{"arch": "coatnet", "model": "multi-label image tagger", "dataset": "drawn branching plants", "train_examples": 72500, "image_size": 64, "crop_scale_min": 1, "horizontal_flip": false, "translate": 0.06, "norm": "rmsnorm", "norm_position": "pre", "activation": "squared_relu", "mlp_ratio": 4, "head_dim": 64, "fused_qkv": false, "qk_norm": true, "parallel_block": false, "inner_norm": false, "drop_path": 0.05, "patch_size": [4, 4], "conv_stem": true, "depths": [3, 3, 3], "widths": [48, 96, 192], "num_labels": 16, "init": "kaiming_normal", "residual_init": "none", "optimizer": "soap", "beta2": 0.95, "lr": 0.0038, "beta1": 0.9, "shampoo_beta": 0.95, "eps": 1e-08, "precondition_frequency": 32, "max_precond_dim": 512, "one_sided": true, "adamw_lr_other_params": 0.0018, "grad_clip": 1.0, "steps": 6700, "batch_size": 384, "epochs": 35.5, "lr_schedule": "cosine", "final_lr_fraction": 0.1, "warmup_steps": 1340, "weight_decay": 0.4, "adamw_weight_decay_other_params": 0.05}
Rows from block 6, named by matrix and row number. Rows with one number belong to one neuron. Each number is 128 + 32 x the weight over the matrix's rms, rounded and kept within 0 to 255. All counts start at 0. Numbers have three digits each.
# fc1: MLP up (model.blocks.6.mlp.fc1.weight, 768x192), inputs 96-191
# fc2: MLP down (model.blocks.6.mlp.fc2.weight, 192x768, transposed), outputs 96-191
fc1.397:123152131133118138111119127142141125131113148140099132143125140120136145105145125128121125139164133121142147123130109145136138143149130135132113127133121135126138111127109114132152137144123124138117133114114130138127126144128133110113142121130129119121124132136143140137128129134133123099
fc2.397:130126149124114139134121122125135122124128119135137106125135120130125112146120124127125128112142135133135133127128142114125136128135122128114126145157112134135114138136141131143120131127119136121126140117127118148140127128124104124138140105129142138121137122149103136129144132130135120120
fc1.398:129133114117120128134125129125125137127120125121124142135126128138141124120132129126127134127133121127123128127124113136123127138135131111135129140129125125137129133132126136134137124129129123121140105130127124126122123138124134121123123134131116113137136132122117130138127119135135129127
fc2.398:127131122140129105118127116124124135112137134127120122122138146122124130130123133124127127125116140132128120116133135124121129127123114135120127128125128134123121127122128135136122113115130131130120125133131117133130122132133142145128122122135123142125124134137138124118136131129122134133
fc1.399:118149142133137131127130137146128141126125100142110130147135107129127123095137120131135132136137124105124127129150121153151143118106129120139112139123113142111120144131145129124147123125131142127113138132136106125115129151133143114120131161146124137121129124119130136138114125150138135124
fc2.399:122141115128131134123107132130132132120106133137150148124135137112128129121135120145119123113117135116117157136149129125129130115129115137129134124148144125126126116117118126144130101142123138144141137119119129105125123148113127128128139116156125123123130140145147144120109143134116136141
fc1.400:125142133135141144126123125128134114109133120130113146132141135130122135122120140120144109137153103134127123130129127137135138141124134137125109124127144142110144128120127136124136135150139125140129109121124115140133113134117133115129127134130105128138119125122135120132120122136134135113
fc2.400:124123116118129123132117134129144146117123127124118132118129125117130123120139132136125135128124142096144118121125125136127130129110124126125134128137126124134118134130137120126129126137123139131142139133111133128115138144146127156130127110117120132118136145117114126128124119132127119129
fc1.401:083155138158130119114131103163118117134145113136117142174126130132081134103141169145099139119110090080148085107112117151134116101138144130141115116120169123112127132089177141084185111139108126158135118125135104131111102140167118123111149156125117113149114132137125139147160089137132078096
fc2.401:160089123133144161126140124124139102158120132122152127095136125136114138133105134145140117103137112129132124164118162136122107125134112135106144142125102135123136144142100122147109107131086143115145113148116126120158144110094135143129127121105149156111131103151117140170130171152087126158
fc1.402:113121119134128127133147106131128139123123125123111130134114137135139145119129133120126143109144095132115129132131119151137125137135120119141104116116134140142135124129136116135137136132121116133125135124132133139128132139124122138137105117130108113131121132128124116135121106132139111128
fc2.402:145133146107131140126130137119132106141142128129134125114107117114138137120126111122129138129122132136108120139127125134116132122137132135118135132140129130113136125144153119112117086114121126127126148147099116134125136120128127137127138115129127142116143120144140140136125129139131131135
fc1.403:104131086144145100153126142097138135106108099109108144114100116132111113089189131123115126154122117109147151118126111092125098121131125150122113114124106145101127140097180166131152107132146136124134135109134089118147116174095157101089134117117144141135117134098106181121135122109157104122
fc2.403:119132101125108145115113131117103087114116138132121109129146137129118108122115123144144130100088118161142113125119153141111147137138103156137151109087100148138104152148120131130106127117109136109129154145112122120153127144116145125146094151136120138132140105156150146075101155120118137156
fc1.404:117143110087126105131121134161110154104137147155099140153136130156131076105118148110133127152151102103144147108144093158109125124099122117157123122105130142163134138110138108088145108126135138146129139108127134113145104159100127133120111127106058084104113103123122122156102100100145114134
fc2.404:125126117111132134099113120142129142137113140151158128144118118130106137125114100125133102100128136156147144146109155145123127131142152127098100119166128137121155121133134142135154116111127137141097128131123136160144144139108129127137118142143141102103113138159172123121129155165118092165
fc1.405:118120110134132144101131119143129140117140114128103147136093128121130111097139155137112121125146120112141143125124125148142132130117146133127138108116144136121123163119154124125132121139133169121120112099111121122117125119113129144119142122118099117132124119138114139128121130138130123121
fc2.405:132122146140120125123129122094138126144141128132164114107135157104133132123119134120160128113149118149115105117087120111112138098115119115132131145136112133110118138137146137123094108151121143151106123119115132131124117123118163118132130113135125132122124130116130152150138126147125128122
fc1.406:115122122122115099111153165093131128102125104149099111154131107161120131099149106111164118148136120091123119140132109128127112144144113125140147147079099140136121139114132147110135140144118129140122139120170102126113126144131104114118134131151136137124124134130154086143124116117132147113
fc2.406:147125148145145146127131126100110126138134135112129130112123087154118124141135106141139136126131128137111121132117119127108107140138131145114112116128130113134127154139132103149103125085136156135139152156138131116124137144113127117143137130113117125168120125092119135110117160182115117136
fc1.407:101130135129155137122149132123128146121116117127119127136133123136124122107151126112123125126124139127145123108154120130120120127140146146127135122103124128129143138121144124125148125156123134133137128104139106126122108164121125138120112127117130114134131106115126145159143123108128136109
fc2.407:139124126144139139152114115121125120115146135136165127122112149127150127143123125154133111132144130133150124118121156120127140141124135145159115146117127122125121106137119140123115124114122135131140126129103140137127135139127144118132132113132125142116153104133144110110122122134136125130
fc1.408:184135060150114165110153127118130135131137089069104101176130121110124113055149138116132100132122127124146135116118155176146183162122133135103152069159160144153131159142157203135195127131216148108159147093165082149089041154157120087120149132129058142111141106104177100163104077154172158126
fc2.408:118139156147141128114103073169134157161118152095197134133119083136105141155142135141104113134168102064128107138148101146153096137129117102087120101179148091101100143129086078150131055079070085139106047164083174165115210137142122145164131157111142147101106167143186129115154149120053116119
fc1.409:122128120107107126150133111108115133125146098099113148166124169184121144098162151086129148139137106071130120172136164133146183126135107107148103116164091133115118130153187147166168125121111149095107102131124103149086097143105133151092175123093113152171148101122146082125093118176164125077
fc2.409:154126140138142129131097119097143160142135101121162137084134135130126154091127120117139098130113122145142164111146116106123111152090153116141176150171147147160139128134100109116114160143147123105085165153143152116122161113143098122185102148118165127102128151121133134150139155114111113133
fc1.410:108151122130116141136108148121131123131159133130107146123140099143095126113146137111150128103114098108128129135098134135150137131141138132111085137130128148148160141123132137133139113119147137117133112131114119156127121138131133128106111132114114123131128111137111128129106139122118121123
fc2.410:134136146128142139118144125132123122127131138158156133122117143132147134117143118121107133138116114147118156107124140123132128117127124124127143142143136136122111109125131102132139125125128127119122122122129130117125130131119125131131146138133132151147145128112163140140125114136113150131
fc1.411:129106092138120120102138138132134165123135120129097118156132108132118145081118136100107142123154146120108176099127137117163127153149146102142146134114145117071116125139102134118129123125144104127130139087142140116117110128093128118127112093101108130092111134126124118113148128114152128093
fc2.411:145098121113150117140130125104140094138141155138159113129121161139122122149166170122138150110133116106165118131140137129107140147123132112106148142149112134175127113139117131132090142118103129147132143152144126140128126142124128142134142161150162142145159127119125123149109112121140153140
fc1.412:098148149128100139108142141126132101124100117112080144133118143111128141113168108146141137141152105143152133146115120147123117138119096115119123130105157141107129145099126138131143143135130163147114118153139106123113138189137120109079146132150098097164137136125132135088113145099127099116
fc2.412:142163129144154107107133134130105159139133148134154127126131108145118126140104112110153095118106126138147149128116132103113153117161124088120154138143130157152131139143147115138142092117117130107132120131087149131145132140149129116155123133145141142117091132188133114152128160131082137139
fc1.413:033205028132119082054226159142198084109186136059024187187210246255047250172195124080165179067018088108044139185099149163073188124138106141158101191120057039098100163046255092093138158163255123049058110224037099168066134240122160158136167076174077162099154184079114255255255122050072084133
fc2.413:145097138029105188198101163210134204098115119215200060134192169141191034207054103165115093000060142185236118194087166094061173141092193107133081099148138085130100108111122157255115126106117195135215141171145226063163102000207180133148051191090185145183109056255188086135031089185151193156
fc1.414:122130127121138145129133130124130140134131123126112134129127133131119134127134124129139132131132121130132136130148131145131133119142133130135129129122136128117131128121128127137141125139135127123122115118137127141126119144135136131126121121133129122142113123123130144138126134124127132138
fc2.414:127120114130118131125138127112118136137118126127128122129127122123137128135142143121118126132136129127139134132131140121119127131124119123120127117131119124138136128126129129121136127122126126143128138129123131121140138143120126118127143134130126131117135120134121124122119139121121121135
fc1.415:131132146128133130095110107189093148086145120145072142129099158147135174128139138130131145126134131097143117130133103145122148108144163076118128114152110122121109149135133081107146131154127160147133090123170130191140111177112155135113109110110129098136116131113120161140139132109127124110
fc2.415:179110112151158126123136151122144151154117117138132144138115125139146153109115136105119076109142124136122161121153148152142118135155088126135131119134121141149162132147118152114085111112129111104128141152128154120117136132142135147167136143159165154110143113160134116131145105156098134152
fc1.416:096125099107139140055129164133162087121142139084039180105129111136152124119193170117145128167196088153122129163146116147147129184129149122122094077131136094185152138133170179062208176150106078113096099080109139114181100169144153135109133116159070175107117123159148112102090104219152098148
fc2.416:197091138131179106151109096114123136114140090099141103157107171112129140143069134107137145133120102111164130090137125111154087097149170145113122091155112154107118146100090054144131081116094175121132139150129169095099135100125141129161122085135149113152095153115141151141150164087149110151
fc1.417:099134120121147133125138125123137121143142091138135143146119104160162163115161121105129117123116110102116114119128122151110152108144133156113107122128130157118177123122165153135152117126137165138127115111164106090108109161110129111095117137132127114149107106104126100128109118123158131127
fc2.417:150126125151140136135122120135122142121100136145101126144115122136140137134127140105131106110149135128152139134129137119126116097131134108120110114136126133144132141139101133112120094115116128139145130137122127138126132151144124135153124146112141110136147124142137139121127127128141107131
fc1.418:117124106123088146140115123112161115170158086118114178150104091171126154121147132123129150141132094092146147102134092177153162147163147173153133129104129125108134129121175174112151137103174096164150143147126122137111067120111145118073129143130098105160113146126154126116130089142123177112
fc2.418:145117140107150101111123150111095122062153180125147140125099170120149095116144099130115131147111127156140116152114145088117132128133146121082151140141138097137098167149119080128108160124084148121125121125148112113175125104117116169118090146163162119141117139143125133116097162110143114153
fc1.419:119157108144131143123155114130136150119130125139099151129125129130133140142149140134129144140144117111111136136137123147145136154119143132123106133121118160119130137120139131105144120140128121107150113124121111172143127141116151131129133145110122133139106116120151128142116111113138143126
fc2.419:123136137111142125109138160144122118107119126132152122100134129127113121133128123131155111121105136119143111134149103122126144118130131131159114117124141123139144137135087142116131103119110149129129122151126150119126119128126124136117103139130124132118118124171113113120143141116108121144
fc1.420:124125089147167107123120154157116110158143103153073133123154120130118126101168167123132117140133131132110088100119106125118149121144071120128109077136129122105131151133153185117125130109144149131144144141126123150129127163116140087110114160084086139070137152132121133127126134113176101091
fc2.420:151106153135113115119152167145140164110124119131164134156150163097159096143112133111118133137097101114131104120195144083147111111118165098107128119121098139139135095132118071113135114152116118140127148122113169130167114116129128202123132124158150139145118082138153089124151148158081147178
fc1.421:111160133142139132130110094120099148106122116126131120118138125155126136113166162150137140125140117102143126110147121142124156157131138108163115135136123129098134139132145154135126129119142134139128125122115119143128131162141128103110116131144087124144126103114122122127109096096154103077
fc2.421:159115117144102085148131157122092089108117124147146133142157144134152141136124142117097156125097143132169127141145146114121138127136129170101154106104097151163088115138130121117144145128107152090136103128118159095119094153128131101123134147136146159114137130177129142141096115154132145130
fc1.422:118121129119138119124133126149132142142127129131113139137139117145118127106156132105105135127128114122110138121135114136135123130120133107124148125127132123136125127119150114098140115129138126126124133107145125119116114138105150113131130126119120109136121130116120127132126120136139114129
fc2.422:153134127134121125116138127118123145129119152136142141125115139131131132108130125115131136113130118135125131149121146128130128135147120121140139119151116144127160133136115145134142141134117140137148154122132125131141125120134132141127126133121123142124118113152130133139125125139142134128
fc1.423:102255210178174210128182112143069025219159135024135046181120103147219088255084108153037126051185185255000149067158018227104016045173083000145109152238134231018182202000123136096007248255000255040110159000082090000094000255051000128235158149067157255055022153068000032168255118000097104168
fc2.423:083165099093000068157056229114255240031085063134255255158255020255000100152157138124063237000255195177178230156164162120171106251014145123031111162108204193207213000172085115255255070228154100203052120110255158168028218117099241091117242089122141228127018126207164159132223255120159193103
fc1.424:190112128122173110173144122130119100101129120125100126149137077168138122100142148121122152152149096093123109171073139125131128174136148134134113150105128098108180143148125169122157144133148160133123084115142092126158070105167113124162165199140091138140170101133158126104134142090092106115
fc2.424:108147094134080136135113127117090163152103142163129179132129115142085136141105130130120161092120119151085131071148089131160130150165156109100135146126108164152094128130118076118119104117125129144101114108113147137119141126121163088118082194160147141151141150148143147105134137140137123152
fc1.425:113122110142123156116141135142127136127133122131103137137127139142137152121117118121139110140145148126152116126105135145145138118127135154127126133135136134095141132107159141126139123148151100131104117130112122140134108143130126107122129130108130105130116111138129129117128121111123128120
fc2.425:145143106097133146139117116150116111137119113126133141136116123122103090130114115125130127116095134132117152109113122111125135131146143117111128170131122111126123142125126127151138103132107146136126104132120127147140129128158139149137130137135108140128136114116148135131116142110131125133
fc1.426:115141130118131115144103134133147145127137126111113138115108116130119141099140107111136155155135130133136135093127141125136123128108132126144140156123140139112131146131139154126141139129134118107121122135119118143113104135155146137134140142141124110125143131126131158112125122146122134147
fc2.426:132125141128122137120139144130112155145131119136147126133131132116114122129140141111144128121115115112128143121117120127108129124145148122118107131119129136131133117104128125118134121130120149130133151123121138119125133129128135143133139109125097144144119126126140127128139139127109125128
fc1.427:113163127106123131142128129104136118152129139130115136140135102139132134094128124147154127141121124116134122121148103119142104159146161122135120131137137101143120139119127148149163134162142134128137112123123129161105113138138113099082129112117117137128131125131129159140111111156117103128
fc2.427:149118113139114109123118127140141132110135126111162113147133131138127117127119115120117130127143113139133158136122132112103132126128145117126131123134072145109140109107147133123145119111128129133120126134140135136135164122143138109129107142121126131122115134133158131121153108108102139137
fc1.428:132123122137131135121123127127133131127131131141111131132132127128127120114144124131129120135138114125129116126126133127119136122122129133132129126117129122118125121111126130127139129131116134115131114116127125138132131137124125130125140137115119126132127130115132137139135128126134115120
fc2.428:126126127131128121119124128130128120135130131121136142127133139130125127134131124121133135129126124123136132122136124130132114128129121128125131129130117119135130136133130126135128132126136125131133129133129132122120136124127125121125124119127133131118135131136127134133126126131121133131
fc1.429:149140128114114130133137112118124139127162144135092133116114125136125103088147153133108134169157101123140141095122122160113122115131138127139152111138114121086105161129117168118194131147154146142141171142127129186117096128115160125124132107119106142093146136153137125155130117116120113091
fc2.429:147100117136130117151118168132096124114153153160164107149117097131116075136132134146126169153135096119136143105162118134133136130147148120102102163122118121159130127127141100127109072107143145152145165122134158113137153128133111172124110129153126125133147159159131132122136140111100148139
fc1.430:127122097132168088078115123091078123123149098099085133114090170129178136087161176074083182126115116110173154138116111116131173133165112112102090114129119165205116160056173166088145110138111083070086117113124117168086126140092142123124149116105034074103073187143135127178191123093148088131
fc2.430:130150121166143160128136125123127104116110163116162111122139112123108093142131084156133115116090152125073145078142125158154141125161111121104124120109146137129172129159109105120060115116098099137153150155108211090164131118167107114158120123140148131105082088182154123050128166154091153138
fc1.431:112117112146117137104141121119120145118151129111118136137134118125124116102136134132128138131130115130134117111133142147145129130136140116141132125119113131111142119125131120116158127110126132149138120139122129120147119153137130125110141149108107106105115136126126133129141129124158127118
fc2.431:154102121127153134123123137134121110136125131143140134124098134119137125135121121119129112136136130124128129124145130130125135123127112143112104147124119117146132133119121123131124100143126140109130125139143128150138117134122125157135126113126125120122123135142125113122106142133116107137
fc1.432:108162130136124113113128130131137147133108120120101149117135119140133163111145151116129123120143126116140150088162138126106126119131114158107126100103130122106133120139157115106144122127135128134161120096129140153098117120122129149101145104093116121159121124136146135147122113142152109141
fc2.432:168142118128107134185117140138154137128161135149135125134132133130140097142106129136134126133144111130159127133115138135136104131150135137134121157130101105144128121152129165132137090123132117135139129162097135135158116103154148105145127137135133136125131129124124109115099152150100135131
fc1.433:117146134128125139136137122130136142130130111126125134115142141141143117123133115113123120144114129113115151119135125147144128143124130126123128103127120125104135128106130111123132114125111120111120112099137119130112119142134110117119145134116105118138125135137129131153158141126136145134
fc2.433:125133143127150119124111113122125133112118138117143130128145117129128122106140130118131118121141118136133145138121126117110125130129130136121127139134123145125127119121128117132123137121121123127131147128113117122130122132126131138106125128117113125121125156136134140117121132106129121111
fc1.434:067103024212067097138158079131047123185166096111000175209187155231147055121154214096111073147075127070155115146097065042033138140115130136123104082100152169070088193086255056084053129113128176150089190101066064123129000127190142137106034124069064000255066105174036067255226160135163060137
fc2.434:167092059045207048061144196181052168017046161078203074102105129106152000167111072139142113153178208155127050145255166129164082209222133196065043141163101085205111141202026177207217000096123185151065037160070151127148128186019121139255196168193124150187183100076179144078130229106123169129
fc1.435:124121102131121136093118094118138125120129131134116160141136140138142120108115124141156128141114102131129097128144106117149098164129121121115112116110113141127121129121147130124176121141133162124116116124165126110120111154143131117141133148101150103101124130108131128171135120119115089109
fc2.435:115116132127141127103113149121114131122120135141111134131112127094124110129121129126142149111093122139124128123128112135104141119118147121148140134133141122113148129162133122145118111132127106146107130132140136113130126106150147126133130107167117148153112124138115115112105142136143125129
fc1.436:098127098143144147116090136114116145121161154132120136122126143117116107117141116100149140115130137111148142132133106164139139094142119131132137129130107127144138159134125111127156118149132117127127136127143112145112118143113135137128135129115124096137149135136132115147143094110137154085
fc2.436:128110146143119139137138123127142118138113135143134105115114123109134132133140116131129147119128128156145125118108128140130158137127125141118136131143143142129131092113108085126115109131107127116120134098122120122149154123120141135124132150141134129118133098138120143116113117130132128108
fc1.437:099132147134137126140123120088095150133130095137089123138119129153100167110146107113124103120155111107156130101118139136119063126125111126141128123124152137126087140120176122105165137123115142141104135139123109123127135153121150141139162142129131143123146115159124137186116094135099126153
fc2.437:134105104147141099108136149136150126144118131110133143123147133114142154130165118157134136141113115130093125150163127121135082148101126128144135129120144117128149105149100136138115150123121118115128170126122105096170111115181136142140112140117147144124128130109128130110074128132126145149
fc1.438:133124097143118124087207137064142112059121109086066097083131091186107104069180130048161170122179100097130148165168100165162101098112168168111138130045122162158137109083120209102129157223105168146117089191129124153072102138143131089131111133119131092164116131131123185124151079079111148024
fc2.438:144106135132152205142113150114152145150111141154160134158114122114123155184126159127149116120121179110111136196096112169133099132130189134134122134209125132078150115171109118173117154083104155135126106081117137068139120125116128063090079059161166110164117184186141144164135142095117200144
fc1.439:113130101141136149128134120118116132132135124144103137119151128135114134125111134125108129142113131133128143115126139115117093131128127121127123118110133153145140128135134144122148136146129140127129109120124107129126102144126139128135121137106123125133095133131122131145141113116138088123
fc2.439:137134143151124123132117130129111120127123111132145130108125123111123125151120111128126109138129125140137103140121130140130146113131115128135126119124102124134136119130121128133115133132113129151133140125114128114140125126128122127117125123134145109148130114142132143137121136128134137108
fc1.440:073146108115144160110173142109101163114115123116123125153124147149159157109114160087116139112150111095145130114136115158117088142101129170131130120126134140099146124123145125126166139126134146123138119153130151128133145153133154126088137134127084107109130130139143120120162119123090091103
fc2.440:147138112139130117102105128147161132141157133147139132129133135148101096133149102140114122123120142170112111154153130142133137127152129123153107137150175133145088155123148104137128105114079133134145103131134118157127151127130119129160128122124157135138122141160122119121100113124110121145
fc1.441:064075127031091021229145131062193058001230193074085202167211090141122128000166184084031137220172123032153204102057165120255079208080235000162076157172255055129189021189230099213255100183105086108255102190255072198000183122255153031165091165020000218099158219047012022078177014116090039218
fc2.441:182138255109161248225046244053036112093189221255145117123025255152209000255000126190011063029185255044227148000048184180096163151000000200177091104149075036189216149255000147143090000098043063104255234130000182070255146077178180148151003255237208000255155150255255000162000128098189202104
fc1.442:116133097124133124153121137120122163109150140133104153133126138120103148101131137096129130106127128125134157108110133124142136128119153110137102111102142151155146139100126129100127138129152132141142103112127125143115126117128129111106118134123130114132155109145142140174137135104159106102
fc2.442:143155142137117126115143130125146144146123140120188107123128126130136154153128116134119126129136129125113145112132130130105123113129116142122127130129135139100139139125141136130114134124130152112141126138123138153121120149101130138141135144120139141127140119111146146117129106141146141134
fc1.443:118140128137133122119122112110121137114123110144113138145123123132118124126134148125111126116143105117129122109140129123130119124145137154144127125117117138125125132125128129110125142134137112125118121123126117135131109117123122128114124135123134117134129115133143119123116123108131117110
fc2.443:131129115123127120117137129135130126124123133124139128140129138130135116126140121119128127131126141129128122127103129144132135130139114113119128126127127115135133112137136138127109127137134128119132118117108120118117120125129131143141125121127124151148132120123129119134123138121115140135
fc1.444:105172140090133122141107093092159108104164144159067168142129100147147145094196171107126109177130121133101180149114095091141153104212117096113126123087120177145148139133201120106095088101143172072102096081066125163054124151071113146044144133107084097167169133124063132183141089076112133082
fc2.444:145062103150111140127143150129131149088109133131204169166140175118129102134122106087138127092056108118103106109149157184125166116079125108112119135116141125128142098160090175186134123120155136155083138193121140120088148165154145142158100129179151158088043108213239143087117179142183145111
fc1.445:126151140135124147110171133140129140142074125141086150119144128144113132115159119133124121149146145143123139129149135127157153147143146088147124126130127118133147124115144133127132131119148145106103132132155090127123116143158111125106125147100095108174106130136127133170124115131111159148
fc2.445:143105123140144118118118119116160118150149152127127113113129099125130134143140138108113134136133128113142116145135123105119163142143121131128116181134141119128133122132123147134092120131102145108117125144132150131121108122130145136144144108134135104123147124151106132120121135099102115155
fc1.446:115130115141121130131125129103135151122120113118121151138127133125130106111146119120113086140128120128127149107116107124133147127135131117116094139137123132122159131125139121112139138127159129133136113119134105137121117125126125138136129142122111112113117129117127131135132116130131127126
fc2.446:125087121104128132129142157144120133132120138146144118125126116133111146134119118099137136125131116130133130108134124123120143141094138149123134120122149114112111136114124143133136100128102132131148127143121129129121147131133132128138105143146146132133130117177143108124102131127119142132
fc1.447:081255202204169219133185117131056006212164138026086023183109107143222086255077101195048131050188203255000176090145016214109028021173098000125093168229128255019178215023102140074002234255000255056099168000100090000106000255033000145243196140071153255046006169109011000183255129000111101173
fc2.447:085141110080000062173055234106255250039077071105255255150255039255000081163135119110067216000255204191183241135176178104161086255013116135028120163079222181187195000173094089255255112198172109201062152090255153178013214129112255105129245103140156236127037099197125174119202255115180203090
fc1.448:087255196203000159123187109156115142219112195122169110176093055126161148099090102074040141083122152143118049127134123225215230086153146153103092000077140068084005255255162188164178176255197084089174174185160125161087076190220141128109097109175097077099173098142112106091243103100181061196
fc2.448:255121171108164142005097211255102233106100250154255193213166000176255124053182072193083131165155098215017123255170089255088186126196107161183103009159198255043215000255133000255132016056165156174218251091094141130162069182124099164086207244255255102237156125255058233158205167010158255163
fc1.449:184133127110122105099115178092136131109172116152072116124113116144093136061069154125224108078113141072176114116108056185139116160103178135159104137131125189115134120098078177065171130173156124101104118126199072120116077192097128104159102142144107119137166178162121106172138098182090186135
fc2.449:160129158123142150133176111133116115181096114118174119100103153099108143103124066095110130178173147187115147151145178088139136115111139138101155145124106125132118158138100088136105042115133095148102159123084123094144118085082147109136185129105117157104064108127098116173110129141095103092
fc1.450:113141130124135127123122135126128126123128133129121133136136126128135127117139137138126123127142118129126124123136135132134124128124126133133146138123117126121126124119142132128128130133124124129132126132126125127130125141131126127128133137137114126130132126136128137134134118129126122115
fc2.450:133126131136127121123134129133131132136139132129134124130126131129128127133120135129133135132124125134131130123125136117124132134131132130128123130130119126128124133123131132117129128121129128118125133129126127130130126133124136132121125129127130138136131131127127128123128125130128132137
fc1.451:102133126106142136141137118141136141099144129121121124127133121123124134101136142106142149146128121121147140108108113114119121152128135127121136123101132106113146130101157119131130129146128119131113113115134124137132127143136107132113113148122113085118130130110118124161135099123127140111
fc2.451:134132121133124136136142121112110126139143144132170093118117115140151129108133120140129120096134114127126137131132128135115124102148130140110110119131133136111119109136140111107119092117105132116105152139109131134142116112113137121150110130117125129140125109133137111111146128123122125137
fc1.452:129124123134122137124126127126121141114124125148123132138139113142136142110134137121136127139135122131125122120120121133145120118122123127124130120124124125122136131135130131123154135125128135129133133130130124138125130145119138119117138119123119123126130121125134124128128127121135128104
fc2.452:141129126123133120124129146126129120130129131120138126135119132120126118123132128135126128121119126131128142120123121116123116139145121126123109133137131122123136134131118128136122124113120129142130122135129125135128115113123136116135130123131127130127109126137129133125127132122132125140
fc1.453:114117137113121155119136120132115129105165110133097112111123124116133138117115162135136140125132133120141140131103114156125129105130154131125101121128124133115126152104130107109135139147153118131118118117140091125117107163117133122138135138128088114121118119132113152145125111127123133126
fc2.453:124136127144133112110124125137122131110116123126161130156130118121135129130136113127107124133148111121118129122137128122126109133097132119140144145115120129130121124112120139119133122133125136110108129124122121121143111149131114111123133128134104151137153147121138165111135151123112135125
fc1.454:114129121120130129122120126131129145124135128128132136126123135120129137121124139123129146128137124116126133117122124127135133133129125131129121124125126119119132127138129129119135127128117116135112122122137113110126124143130125137119124128123127119130131125134127132126135121128128116119
fc2.454:115125125134123123119126130136135129119125118120132115127129134126131121138129106116121114112137108134136121122128146135121117123116114133108129128120129142125126129135115124137130120120132130121123141124127125154130123115124130128133118123125132136127140130130111121117123129125131117139
fc1.455:099148075071138147054128126164196148138053132047114197109135176197157095156151186151089121188073129140149135125145076138119115158185139108151100071135128166073124200147188140065170125075073141079130132083170154086134126188146161119085137129118090170101154110144118154095108151096087044111
fc2.455:124138172183117091136119120166135154135170130103145171139120110148138150095114107102119135120148063122131178118089134148138111108139133097106113123111129108106128125139067128122109094173145146101078109186134179181110158110137147115165177133135141090160147118110178124134101124164153156117
fc1.456:098132171109143156116088119130125105116149103107094139180119119157128166102109138114113117139133110141096127118116140100176108158120145122088102105077087161134128130143164127131162111128161142108102073121141140163129114124121134111119119101119109106116113133117124167140125112078142117107
fc2.456:119121090106148106134131145103149114138124118136168088102141132130078143149099142111133119101110134129158124115103112149135135154143112150148131119134126125122093133155111115143121087097095146132124097109106141101138126125111178125138141098124133149121144114144102124132146142116100114139
fc1.457:107105133145162156106140105094079122127094156143069148134141122134117169116111139066117095088157090132122128150105098178156129112147176131109107103090161108114123141115128160132174129193135157133150120134160102118084087164109107156151159138128096121118124110153119124133152146134174146079
fc2.457:110111122126102108124133102140133156132119105132150113135135137115130112151121131133132124110125131130166104118136144123141096119116106130111125122111114127099149127127102151137123144128152124126140115136119120135127137126130141137138130118138138136099113127141113141099115149153095133131
fc1.458:112132119137136128123134133127135120129129140116111136130125119133141146122122126126129131152134125127132129121124120127125125125133139119136109124138139128125135118139131127119159131132132123113102121115133113138128131152115130130119127133131131130127128124126135130146135140123153127130
fc2.458:129108144122140140108120135117132137139128120153135114138118126128129127143132115124129140101120124125140118113126121141119120130118107138136149117129125127123121143121141136132129120127138134134139128137136133114135121122142127118129137129138126117106116143118140128137115130143115127131
fc1.459:115130139116132136126113123125135150124129123134118136137135107138131129132143130124123116117129128127127134122133122128141129134129131113121121127129120130134144129118126127120134126135139125123138126118114119132113114125138128133129137126132104120136135140120130138131123127107127122122
fc2.459:121122120122121136117145133124123132132124132140139139141126131121131142132124126125133137122134117135129123127125126129118115124129140147127125129105124130133127131135128133131127129127118137131125124135127126133130119125127134125122128129117129126139111120116115142119127136138131145126
fc1.460:129124108140119129116153134104142134168114126094109114185093165185110100081153169087103121155103107111134129149097105107129116194128097048145050137083108143182114143110140133101116144086193173096103109143106089126115130183135173071050127138099065169087063167099135161170111101058093146152
fc2.460:105081157089132175146113126136102123129128132172166132119141082100169127118140174131085123140157145095124143147128151154123160095178098157134093063148165105077146098174096129086121099113109130118157142112146159107136127111168117144141124129216140133130125143162148106139121146174166085079
fc1.461:120168158083146161118147126128118129140106126122098130152067114099138118146142121085120078109127081124148132046107115125117114088149096108132121098150153101142160141130143127147115117092136106097108116143128108135114114131128104092123108144118151117139099114105124134180135122095132097109
fc2.461:147125115139106115135116132133134113152116129138112107144107145129127136140124160122125153096122096101131159146162130135122138128158162152132084129109140123123123119137154125123141092136147153140106112140125128149160156112114129128147151096128113145109100093163156133127120157174117129116
fc1.462:066126109155126115142091134102154167128145114106084160144102157116116106121115144105136137114176153137124127140141117166142112181155133119099110142110113132118108142133144128146160144123108116166072120079132105100144118134113144116118130140134132116129101116124119149144123110140105142145
fc2.462:152091138116150120105123116104134092164125121083158111128104135123125128130129129147132145132142128102130137092129132099130138114134107135096130125146098118110158136154124138102121117129143151104139153161140130134143133155128147164166116149139151132132107115120134145123125158109137092107